config = dict(
    horizontal_flip=False,
    bottleneck='plain',
    downsampling_factor=8,
    encoder_mlp_ratio=3,
    encoder_fused_qkv=True,
    decoder_widths=[48, 96, 96, 96],
    decoder_upsampling='nearest_conv',
    init='kaiming_normal',
    residual_init='none',
    nesterov=True,
    warmup_steps=780,
)
Rows from block 4 of the decoder, named by matrix and row number. Rows with one number belong to one channel. Each number is 200 + 30 x the weight over its row's rms, rounded and kept within 0 to 999. All counts start at 0. After the name is the row's rms in percent of the matrix's.
# convs0: first 3x3 conv (decoder.decb.1.0.convs.0.weight, 96x96x3x3), inputs 0-7, a 3x3 kernel for each
# convs1: second 3x3 conv (decoder.decb.1.0.convs.1.weight, 96x96x3x3, transposed), outputs 0-7, a 3x3 kernel for each
convs0.71,112,195,156,155,206,190,195,197,180,199,263,190,187,250,193,166,194,182,222,223,149,201,179,145,218,188,205,220,181,181,175,237,240,212,207,223,198,194,177,170,178,218,206,178,237,198,152,162,210,174,214,260,170,164,194,208,205,214,207,187,190,205,184,187,204,230,209,189,191,196,179,166,168
convs0.72,093,200,169,237,209,168,222,214,163,211,214,180,207,219,189,188,215,205,179,199,184,237,265,164,234,194,177,272,186,202,191,177,237,210,198,261,185,207,208,216,150,189,196,224,217,201,180,221,195,199,216,219,192,201,244,210,218,211,173,186,197,180,203,199,227,196,215,263,198,126,153,220,188
convs0.73,093,202,199,160,178,210,150,157,209,166,183,133,156,210,167,210,217,188,266,205,203,199,210,229,215,178,203,177,202,171,229,202,176,242,275,182,193,209,204,189,176,187,217,231,213,209,207,188,210,215,176,195,200,161,218,203,195,191,218,199,197,210,188,185,185,167,187,207,180,207,186,210,233
convs0.74,096,217,153,287,178,109,206,160,202,181,195,162,226,180,179,230,168,234,237,152,168,194,204,151,227,208,163,227,245,226,170,211,174,215,194,188,270,192,181,211,200,212,189,170,198,199,178,206,224,223,187,206,217,174,202,187,198,204,185,190,205,202,199,204,199,177,194,206,222,178,233,228,205
convs0.75,091,189,221,212,151,176,183,210,202,182,260,240,202,199,178,165,198,205,186,217,205,198,175,188,194,201,230,200,122,102,129,138,172,199,217,258,242,263,238,224,179,177,191,183,148,155,200,224,232,200,218,184,172,198,181,205,202,200,207,206,203,199,194,186,168,175,156,225,235,181,174,208,227
convs0.76,101,216,205,194,204,212,142,152,205,139,286,274,238,183,212,175,151,166,225,132,164,234,175,216,179,209,232,197,164,186,246,106,198,237,160,210,192,208,203,243,173,259,255,171,196,211,185,190,170,226,173,173,200,196,182,198,185,200,219,198,219,216,193,194,189,181,201,223,213,161,172,177,185
convs0.77,094,260,255,169,252,277,201,189,177,197,187,215,215,171,197,197,205,206,172,196,187,230,175,215,220,194,243,209,220,158,209,203,173,217,240,239,181,224,215,225,216,172,205,179,138,187,186,202,214,180,166,207,180,196,205,205,213,198,191,200,185,208,216,201,162,170,244,231,197,213,197,175,180
convs0.78,105,172,199,274,182,136,185,188,161,184,179,199,166,131,154,196,159,190,204,206,175,188,221,198,205,245,208,206,232,197,222,187,197,167,178,238,223,208,208,193,212,167,181,221,170,187,222,242,244,203,198,223,252,147,173,192,203,206,197,198,205,203,203,209,217,243,193,135,184,164,154,160,215
convs0.79,095,235,208,184,194,170,148,255,135,156,201,171,198,214,169,249,192,162,238,150,101,157,176,244,187,217,260,192,260,202,207,224,129,231,239,178,295,165,215,192,170,203,236,224,226,243,245,239,222,181,202,209,188,160,190,229,223,228,216,199,212,185,188,218,191,224,181,163,206,182,221,178,187
convs0.80,099,177,210,287,225,196,189,250,298,194,180,119,137,274,193,195,256,142,174,164,194,214,189,167,184,194,180,213,220,242,246,154,221,248,177,190,207,173,190,192,193,211,212,180,208,225,188,200,195,207,229,169,216,222,202,222,210,206,210,196,187,217,204,194,181,192,205,195,227,183,199,189,175
convs0.81,127,205,194,196,207,193,194,197,195,221,183,184,212,172,176,199,206,193,197,215,207,220,184,172,199,192,179,197,192,182,189,210,189,200,238,195,216,199,211,194,204,215,194,183,211,197,216,239,247,185,183,233,145,101,174,204,198,202,193,189,201,197,191,200,126,130,190,236,196,157,346,332,213
convs0.82,096,257,119,175,223,233,242,151,227,243,197,164,190,158,180,217,157,198,215,207,187,216,186,210,214,172,223,191,136,215,178,202,181,166,200,157,174,169,227,191,204,233,171,221,234,164,189,199,193,213,189,220,196,185,217,185,181,185,202,197,202,230,218,226,229,242,165,179,188,181,209,220,180
convs0.83,113,217,184,191,192,207,218,185,198,227,235,166,151,239,171,216,220,192,203,211,200,210,214,190,215,192,177,193,179,190,228,195,163,196,242,199,214,177,195,200,203,205,173,222,203,189,165,179,223,201,202,232,142,171,198,199,202,185,201,199,189,195,193,192,101,110,171,220,202,194,235,203,192
convs0.84,097,196,231,237,235,189,209,185,244,180,163,184,202,179,272,176,255,248,120,157,164,193,222,180,170,234,222,165,186,202,302,169,162,223,234,177,167,247,240,232,163,224,223,189,212,273,187,180,234,226,154,199,182,206,231,186,196,192,191,195,201,197,203,191,186,184,200,184,150,204,229,159,208
convs0.85,101,223,181,210,213,193,193,260,236,235,187,202,179,184,193,226,222,224,233,238,225,145,178,218,231,145,179,206,159,210,222,183,169,200,211,175,224,168,170,225,246,210,208,208,205,253,201,231,260,234,230,231,215,201,194,199,193,193,183,194,204,183,208,219,228,165,175,185,179,216,165,136,168
convs0.86,105,225,193,184,205,153,232,214,140,186,247,232,124,168,196,79,180,205,146,217,196,173,228,211,146,199,191,199,242,217,187,170,212,204,155,224,197,227,213,223,232,221,242,212,187,249,211,217,210,209,186,183,212,283,211,186,189,211,188,184,211,182,185,213,189,188,216,256,239,174,169,194,150
convs0.87,110,194,201,196,182,196,231,240,179,210,221,273,251,190,195,177,177,212,187,194,227,186,209,255,183,168,234,214,164,178,167,238,217,153,214,208,166,194,174,200,191,216,195,191,226,187,175,199,203,153,178,193,175,178,188,219,205,211,213,196,210,215,211,223,222,250,206,213,192,188,272,270,225
convs0.88,095,172,181,262,210,156,125,210,254,159,180,185,246,156,145,223,173,168,218,253,187,178,166,176,178,170,227,210,247,210,239,206,189,127,222,223,173,206,187,198,262,218,224,215,170,236,222,179,162,205,197,213,182,121,172,219,206,203,203,194,204,198,194,208,243,164,209,275,173,189,204,199,231
convs0.89,090,211,198,197,234,215,213,239,190,197,132,152,211,137,141,178,199,220,271,229,264,160,250,301,171,178,272,167,159,171,204,231,232,219,204,185,187,155,180,203,208,196,195,210,195,216,176,222,201,201,239,200,199,196,167,319,322,290,301,302,286,263,270,267,186,187,156,211,204,182,188,229,203
convs0.90,108,216,200,201,226,189,213,186,133,196,189,167,165,214,209,173,221,183,124,166,201,244,154,233,207,168,261,155,174,213,219,187,186,237,235,170,217,216,192,187,208,173,208,206,172,193,187,193,165,231,263,236,237,255,182,198,202,229,188,193,219,176,184,206,163,189,226,217,268,251,217,208,218
convs0.91,095,253,181,144,142,202,219,192,160,201,170,151,179,207,188,198,240,210,197,186,188,215,237,212,216,202,200,193,186,186,146,231,211,179,197,202,252,182,194,198,206,209,206,236,232,239,218,233,235,194,182,198,197,165,181,214,200,182,209,201,184,200,202,179,195,178,199,197,198,224,184,209,242
convs0.92,099,182,182,160,167,193,260,143,112,117,206,184,145,182,231,184,187,229,187,189,239,213,141,152,155,154,192,212,194,181,192,241,166,99,224,261,264,210,214,227,230,202,220,187,206,193,198,211,238,149,195,201,157,186,200,218,220,226,208,204,209,196,181,181,202,145,179,212,172,157,195,215,190
convs1.71,119,221,224,219,199,216,224,202,233,191,208,184,244,176,228,218,193,243,162,192,192,163,217,214,190,214,203,202,216,169,205,232,182,203,201,129,170,201,195,198,221,191,192,263,214,235,259,254,194,204,192,191,187,184,190,203,200,189,200,214,189,222,201,194,179,257,225,215,264,200,230,239,217
convs1.72,104,197,165,201,225,175,189,237,244,165,192,221,235,195,225,176,192,220,194,198,220,196,176,209,230,177,199,112,227,160,178,195,233,185,247,271,202,190,176,215,164,202,221,235,174,229,222,190,189,174,123,257,139,159,258,253,218,226,212,197,219,219,219,161,208,171,190,230,224,262,221,186,185
convs1.73,111,207,189,147,193,188,177,215,176,242,226,196,198,136,186,211,195,204,215,179,164,239,183,203,206,212,162,178,186,195,195,153,217,231,248,239,177,206,182,174,223,179,205,202,192,232,199,184,175,277,167,156,208,191,209,195,144,181,199,168,202,208,177,199,236,207,208,126,230,256,119,202,194
convs1.74,092,241,261,268,154,224,255,156,159,202,150,126,192,179,167,190,161,181,194,143,195,192,169,233,231,182,164,187,209,221,249,178,208,113,201,184,189,211,212,185,201,199,159,223,163,179,197,221,207,185,226,268,218,205,188,203,193,212,194,182,243,173,192,175,197,190,168,227,195,159,170,209,228
convs1.75,099,198,225,202,212,213,219,250,219,208,161,160,188,211,243,218,135,138,163,196,202,200,216,172,208,242,204,206,218,224,202,209,224,209,162,159,160,222,224,218,180,151,183,197,156,198,191,181,174,212,237,206,240,178,207,199,195,197,216,198,185,188,181,193,175,227,276,212,183,187,226,199,199
convs1.76,093,184,220,176,201,255,201,176,228,262,181,216,223,207,249,216,200,169,169,165,241,200,193,241,239,277,255,167,160,236,176,209,251,172,182,167,212,189,216,158,160,215,152,172,212,207,238,222,234,163,126,260,170,164,208,219,198,181,231,183,189,218,213,194,202,227,202,187,202,218,191,223,190
convs1.77,105,142,198,199,150,198,218,155,171,198,155,160,217,252,182,222,250,231,187,155,232,204,161,258,220,161,253,245,137,208,191,156,201,205,194,191,257,205,194,203,195,204,188,170,195,213,210,174,228,225,157,250,222,219,258,181,181,180,185,225,184,206,227,201,188,215,166,162,207,156,149,186,187
convs1.78,090,209,221,168,198,240,203,176,224,185,195,161,254,229,182,228,183,183,185,219,214,172,248,207,146,198,218,179,150,200,182,213,229,167,234,181,241,248,228,186,231,139,218,187,181,228,150,202,151,225,298,193,163,217,201,232,231,233,175,145,182,244,196,203,230,270,247,163,240,215,131,196,253
convs1.79,097,184,186,174,200,256,169,179,208,201,207,245,216,157,219,209,206,248,224,135,140,199,232,206,179,216,213,182,168,188,201,179,240,166,161,203,188,231,157,196,168,167,164,173,201,219,184,233,285,182,162,211,187,196,175,184,156,177,190,200,181,235,233,207,208,159,261,217,208,197,221,187,181
convs1.80,102,172,166,188,183,127,254,216,122,209,228,190,209,192,171,207,235,231,197,168,220,225,204,189,182,184,179,192,177,230,209,189,207,179,184,169,166,237,184,175,194,191,173,203,194,178,213,175,233,214,143,184,233,215,178,209,231,204,188,199,209,242,146,179,235,213,232,160,177,220,171,202,209
convs1.81,112,190,216,177,194,188,184,214,185,198,224,206,215,169,206,214,172,193,188,196,183,215,220,237,246,231,210,226,188,187,210,205,194,182,207,197,174,179,195,201,215,211,211,221,190,200,235,256,213,227,218,188,221,206,207,204,175,210,188,190,198,193,206,219,184,160,165,193,203,230,200,241,253
convs1.82,098,193,194,235,223,194,174,207,203,225,146,191,248,152,255,205,166,234,218,263,255,206,209,232,193,184,200,210,237,253,181,201,178,197,217,207,220,183,201,197,179,170,181,166,199,208,210,170,154,200,172,184,220,214,218,161,199,181,190,197,205,194,219,218,257,230,222,238,235,162,244,201,193
convs1.83,161,228,244,223,187,214,236,211,190,224,187,204,196,224,179,169,210,207,173,216,203,175,207,178,219,217,188,238,199,202,199,196,184,187,191,199,175,220,203,188,191,205,199,187,189,230,199,205,220,230,256,257,214,219,213,215,184,181,194,194,188,206,223,212,187,164,173,217,173,182,231,195,213
convs1.84,109,195,197,187,174,243,249,206,242,231,248,188,240,211,233,223,212,198,174,222,289,220,174,262,195,196,174,180,181,249,188,175,249,251,193,236,228,173,208,184,235,229,186,164,144,163,240,274,231,169,217,170,218,218,182,239,189,241,206,220,221,157,209,162,152,231,192,179,203,209,204,174,158
convs1.85,088,222,232,218,167,203,175,162,191,171,179,193,175,202,187,141,223,191,219,194,210,249,153,217,205,124,218,186,169,206,208,194,190,209,229,195,206,226,236,223,210,246,175,234,256,259,219,192,156,194,194,276,187,171,246,200,209,218,185,201,183,189,175,215,223,180,291,229,186,216,132,239,199
convs1.86,091,217,194,213,208,252,216,191,180,228,223,205,186,190,208,244,233,191,166,181,220,177,163,186,203,237,182,182,188,263,203,223,156,201,195,206,194,207,210,185,212,146,142,231,249,156,194,232,184,172,238,175,137,176,192,218,182,168,207,202,229,204,178,192,194,191,250,210,164,194,193,210,198
convs1.87,090,180,216,204,185,170,182,189,167,193,178,185,176,200,208,227,175,192,205,227,209,257,205,180,235,214,161,253,191,182,192,173,217,214,199,214,201,216,208,209,203,207,220,214,177,179,168,256,279,166,209,223,175,216,157,241,190,213,178,210,234,199,212,199,221,146,182,226,171,196,236,193,198
convs1.88,096,212,188,179,203,221,187,204,190,210,178,172,220,211,200,224,175,189,192,229,157,188,194,155,220,190,152,195,193,215,186,203,248,210,242,185,190,139,208,207,175,186,205,190,200,182,207,179,220,249,200,164,228,202,152,186,168,220,171,196,193,163,216,215,209,207,208,129,124,178,214,227,193
convs1.89,078,198,193,181,220,181,190,222,201,192,183,159,204,197,190,236,190,160,191,202,183,165,236,212,187,210,198,187,201,215,235,206,193,221,183,168,227,236,238,202,155,178,206,150,166,196,196,212,196,184,215,207,143,191,205,155,173,161,141,145,147,109,96,104,146,201,203,201,216,190,198,215,221
convs1.90,091,170,145,180,186,155,194,162,184,164,189,226,243,223,207,166,218,215,233,161,189,227,165,184,174,181,190,162,199,209,204,205,178,163,220,222,228,228,230,256,227,183,190,222,226,171,183,169,190,149,139,126,177,192,157,221,200,204,190,181,220,178,182,184,198,196,228,209,243,206,207,181,203
convs1.91,100,232,190,201,178,149,175,213,200,220,228,253,178,192,216,204,230,224,240,210,203,201,168,116,108,180,179,188,176,190,167,220,238,171,197,234,220,165,189,257,214,183,168,230,280,232,225,206,221,188,220,199,199,175,147,184,189,172,155,200,223,182,197,170,222,171,227,173,254,268,174,138,130
convs1.92,092,252,212,241,251,177,258,257,225,170,239,221,159,235,213,185,190,159,177,197,227,215,142,163,237,191,156,238,204,132,176,263,218,169,189,189,197,208,196,206,206,191,236,202,241,197,193,208,228,248,238,204,183,217,191,209,224,183,173,233,239,197,172,192,185,170,154,250,252,200,220,252,257